From a checkpoint of a small image super-resolution model.
Model: 13.2M parameters, arch unet, norm batchnorm, activation relu.
Training: soap at rate 0.0026, 11700 steps.
Data: trained on rendered scenes of toy objects such as cars, trees, mugs and chairs, 195000 training examples, 3.8 epochs.
Rows from block 2 of a small image super-resolution model, named by matrix and row number. Rows with one number belong to one channel. Each number is 500 + 40 x the weight over its row's rms, rounded and kept within 0 to 999. All counts start at 0. Numbers have three digits each.
After each channel's rows are labels from the 100 images, of 14976, where the channel reaches its highest value: "patch colour" is the nearest of a few named colours to the mean colour under the peak. Only what is clearly more common there than usual is listed. The data: rendered scenes of toy objects such as cars, trees, mugs and chairs.
# convs0: first 3x3 conv (model.enc.0.2.convs.0.weight, 96x96x3x3, each kernel summed), inputs 0-95
# convs1: second 3x3 conv (model.enc.0.2.convs.1.weight, 96x96x3x3, transposed, each kernel summed), outputs 0-95

convs0.71:544498444462513546476514511524522537447436461517488549492459540483549485471542444480563529610529474486487515488503503498536490534447524437598462447444505511590533529508569506436512462497461387499461461503451503504465524483474577465467533479443454491507460503541506543457504475516482530564
convs1.71:506473610516457520503459502495494483593520444485448454468489519581483490538474528393442519455452450460521542498457538440530474449521507538526560532475454476387476474499451524493521444437525496499507532412505521492545517467527512447486465511493470543485458544483523541520468502512552523445
patch colour: blue; cyan

convs0.47:542417580463512418519543457426461500388510540498459520518516525487486521509496526591427509578466544429492572499488440545541498483469494472517521503512461460534538539465454517502515477467400469509542556492519514527565511489508534513460462493489499446431452497506493499569525531516501505469
convs1.47:489477540520440418503436468477495387524548582563453533487449445492557545510440507472512515551532444514565467541533564489499426450502529548504491483524519556508524494555509529516469588485489530480503509483484503498500549546468613475507506507509471487563556477501442443505505463527521534478
patch colour: white

convs0.50:535467502516554467527458522488520524414559559480482478489454519491549473441484535613532505472455481460552550534497501510453512487462477439493482417525490493543523517450506485488505527479461520505454406505576474586451452486487484488501495466517472478507571595577489461467446516422534496518
convs1.50:574494557496436501543544490503518403510454518528502516440526473464474536468501461479503507504553559479435459480490559546510536484532452529528548528521485411483456505542436433463535520520527484499512496524411515443533448525524532451533600420548476521452453456518530473462543558477518476479
patch colour: white

convs0.40:413508511497561464501465481569467488528461492572469601483519425515531447549551489506494485525539533489439494440493465445501433547505462482553455513482523502442465488539501530541449476411462445519469483466433490470540521524490463489451568512472492467475526493504556513500524493493364500489
convs1.40:521517483533430531487520510519505513494481471433492444468466467469434502478481536444488437511512540524447423559513519542547567495475506475522503449521460475503531527527495433447548525441486577459561510402508504541485437456566541514358459472520478503516530499447536493511534468552491493463
patch colour: orange

convs0.1:417497564537518470470435503459503537577481489539533572536526451563458502477510447493449467482463484565506597502522523486498499560500448498528445472489464458444405502514497467416420443530431426446484474454450469459496509483544494503516471535481489487485480468488521510454458489500465498436
convs1.1:537487451476431503468569432512497420522467528442579433479509527469454541530525553497515487551466507529482416491508443513544550438471515503508499608517586518563506446467456527447498517455547424519516529482497482559493479504492561478540554546493512455482477518513486475474487499472449421503
patch colour: pink; orange

convs0.12:581485548476508453518547456460545467495484530523486519530535446486486467483475564671472443520452472503499442524547509480498493476509493495530425519512527537437456537541570550480538489486464521498497507471489517432586491504515500460571555494508465508484499532411501457533515501463424484481
convs1.12:486501528500507491472542538438574475455520504522504511540544451517497538496508542471511522553469490473473513521530540512470498492591511510543496503486513500472533507565463443505522504513505502402560475512515545513659573495542532423506461501508436461592555501471462606515521549470509525506
patch colour: white

convs0.84:473515481444475456447520487460527525518474483455516535519446474427518451499522498522475490511508459469459525537501538525480555470447503400454527566494465489482453458507486521535502459444474452459491496491490495492520562524384513567342526555486463484463438553536538473476457528496490537456
convs1.84:492438415571539454518475505528435478488451541550502526556444453487513543446512493469456572506474529484468498538476534472531459426440470532490430410534513525553513486537503435537488514502606486522560544478481479527500493522516507479464548433411517474483545487455432505499543503527500450490
patch colour: green

convs0.63:533485515481406417472522567491488518524498438484474460458490459455470427509521486497487527480502475473537482495374518528423489466477435437556518466566474534565510484511529527545484559492464528423496516558565539524511525514484494530477514479478535506569542627465490514501516480478514483467
convs1.63:471509538487580481472481460451516505494515448529527480455499577512431482460533491544554471512526525488531565484544482446598519507504458462425497538484544523516524518419490535407548481421517497526507466500478453505485434452535507554530511428453549510443445470485461454511437492441495433516
patch colour: white

convs0.11:568559525476446533542487540438487568556460508541520448528507502547480467534448500408538528475453503472610560475477548493466502529518455506423504486475501571471438489445517457431509516484456522443492472557561513491508497471443457599555458497518488553499500502466480536499463539517493465476
convs1.11:406467435480477499475487442521493482446494459488496497465568505474441525479476539413492497468522507555488436511493512499500522424471566485522503486478499458472465534511471451516470396439517530365439475451496511461457526484566510467422528529522449553454543516526564492514517480470484527508
patch colour: green

convs0.91:511528450456480514453506500523481486601487426571524541520528543424483486467522504512502491503528499463406473488428498543457467550533491457510443490532459601491468501536518553518493475500532453477441489528514469453492510575480498515448545522431468464498474533457528372474508457475460555466
convs1.91:459412518569451490441447516528480510455487484499444456483492534535526534522465486484495459547472492501623578476521506510510495459441515533451472481432490455490538411481464484515475505506573475437435578461479526513542488474513501487512497461465474461516564441534489588499417492450524481486
patch colour: green

convs0.79:513423657459526426546519536514495496480546503483493462491486500501519491475494484634517511444470577505527483523529491493499452478519486512463412424480462504499525565457506511504459515442519490488524519536490476575576444532467504442475518464497407530462488526498500513525479500466541486505
convs1.79:526509695520512484507472452510488469497483542507493511497525446544519437493522476492473547485505526473430501459451525522555455553483517564477487409505503468518498459491483477467517484496550524444486462508516513438572607471519540513528475448462534528521530555439534517522544464524537522505
patch colour: yellow; white

convs0.86:500523519520480511493498451454551454437527550453547515385455487461454494522495505483505537517443524465505546451469575521399537492421450465407424423493527508471449533502468492527474434522529555514530509467529465500468524444516493562483459500545469442487488504476505446436516546505536503529
convs1.86:498489507528541528491525509486541557560484533485507591559550454475561527487529552564488503463501449538479452523502451524546490515536505461540455561505508482589518558539462542516498575579506554524528515537479492498497544497491496440533551504581484449580575502491545549493457418538548541531
patch colour: green

convs0.36:506453537595446525455453455378477530460449504548473517455597509540439495499513572483432484492448438512528462471505551527509503552517571505511451489515489462443512461454477495414541527436470493434508449516502484468551512504488510476515481468493488476458569494433475511504470466553513512492
convs1.36:457594442402500461495525474505564477517539515504409519550429576456521565563534500440539462499520473445487453475520503474530512459464494556479528538507450444496508506542568433464444526523516498454449500483493562549468496522549522469488507502476536496517533492549545519538509547515446580532
patch colour: white

convs0.88:450469515455485473525523505497477466545530475453508512528521450504512481502492500510514477540482431548507462432546398435479528537478463504463474565665470473516438473448490448493512510577437480460459495407482501522499513438525553491473426507499486510494533551446464489483517471525502511441
convs1.88:523510534426450521475492521565492469496490484539553409472565484510518477572481544520535513507516507565482580515455458499446486471526480550510458505427503509515529541487496560482543496521411546521487510555545514473474477618440456535556488557509482434446527510521502404500488531500522475562
patch colour: cyan

convs0.65:503494557484520521482501389455468490552420562497533563414484514480472512568480469521473490524529505567458493425532485414516468478455529529458476537542535488505560540519509524505466392512441575498536496460523445541504503481503507474470459454502478407436446491470489477459478503535518527515
convs1.65:536471470476519529537445515533580538493470460443466420579507482520549518539499508521452432461516470542511457487514441493456470516491419516519485438462525499480570466536504588555529599531468486491446554485391540467462482461504489476510449585509524502511550511509466527440503525499504472504
patch colour: white

convs0.87:503498459480592438440432481453519482419540587505518595448477528491430557500502517499494503471481501487557473530538433553441516504498512503525466548500518435472522520501507538528514469472469415589498482427529454429464539485553552487503537473523514464427492519532494449488505476524454491465
convs1.87:488462503533356509565519499486521426550426502473420501514491471477525516491456518515494459489439477480480516477527598576554495469489452474521551472472542523497461473491478510485572512533584509438506485475568495513459525503482565486467464467500434486593499480503497559510497437508552532507
patch colour: green

convs0.85:444487450459515533485523530537443487468547413406480498515460473475500474444500519499511550527550541553585501424490494453445511497460481540439441464489436488462449503525414447442425445495540461494505475459465500570504481536502565439420494502469489516500525534496538463523550490472503472477
convs1.85:478475593501434499518496444492502491543451510599531479437561587493482522521563489614510521470482504521456513473415478488481457544509512457540556487512516434523465526380524498528531437532477481538468482500518421461487546474487510503518550478506479486445543530511485488443492527493508488566
patch colour: green

convs0.68:529421514466506443473510528493599502450518525455490492513475482542517483518512510509437450519504461437518494516531528496540542562431456383463494519534502456496506519493513535520534522514457534501497468479523476547498519483586472513528500446538510389504612459469440423492473474522446439459
convs1.68:484436494509471463470545482505464461479520490543503495455555467542458567565516530498555476581496467537471505513537529483508550470488482472476541464516487559513474532499480516423512384485485443364458481520513465511478539522545468440450632508471483547464467506460486498480517543471480511532
patch colour: green

convs0.24:543590506496535620476420438549487514506441581469472490502441537549438463527523500523564493497509506441477592527576445463494448501487434510477505491450516554458534457542480478457462452473518551514503534495500529460470516482515520546466455496556435484559510497500541506455485531485501540469
convs1.24:487375444527488394548512515519489467529524451490488510538500470507529527479550450465401564508475482437481518491504520468539494510430454480453429505500485454534479491542477478513537537497611453438488489491539502518546536493495484414480490451440511549538452456505447528476455446501504505482
patch colour: white

convs0.35:500529470450473474521559521534535541564493387518595481565495510494523420451512505486533524504524525568528580502502546486541496556517523462472461545513455507489411522443490522521480498482498431408459472469476495539505566571473557496493489503447491531507468456429532523438480482485534551521
convs1.35:500433483467551463557471471530488517543496634447453572515510486476480557583450461521481516481480467476536526479498486511507457523408527531434495475475566485557506517477499490488518536539497458544473532566521514423522428428531470474530468496425531458477421469472470449485485514518469464500
patch colour: green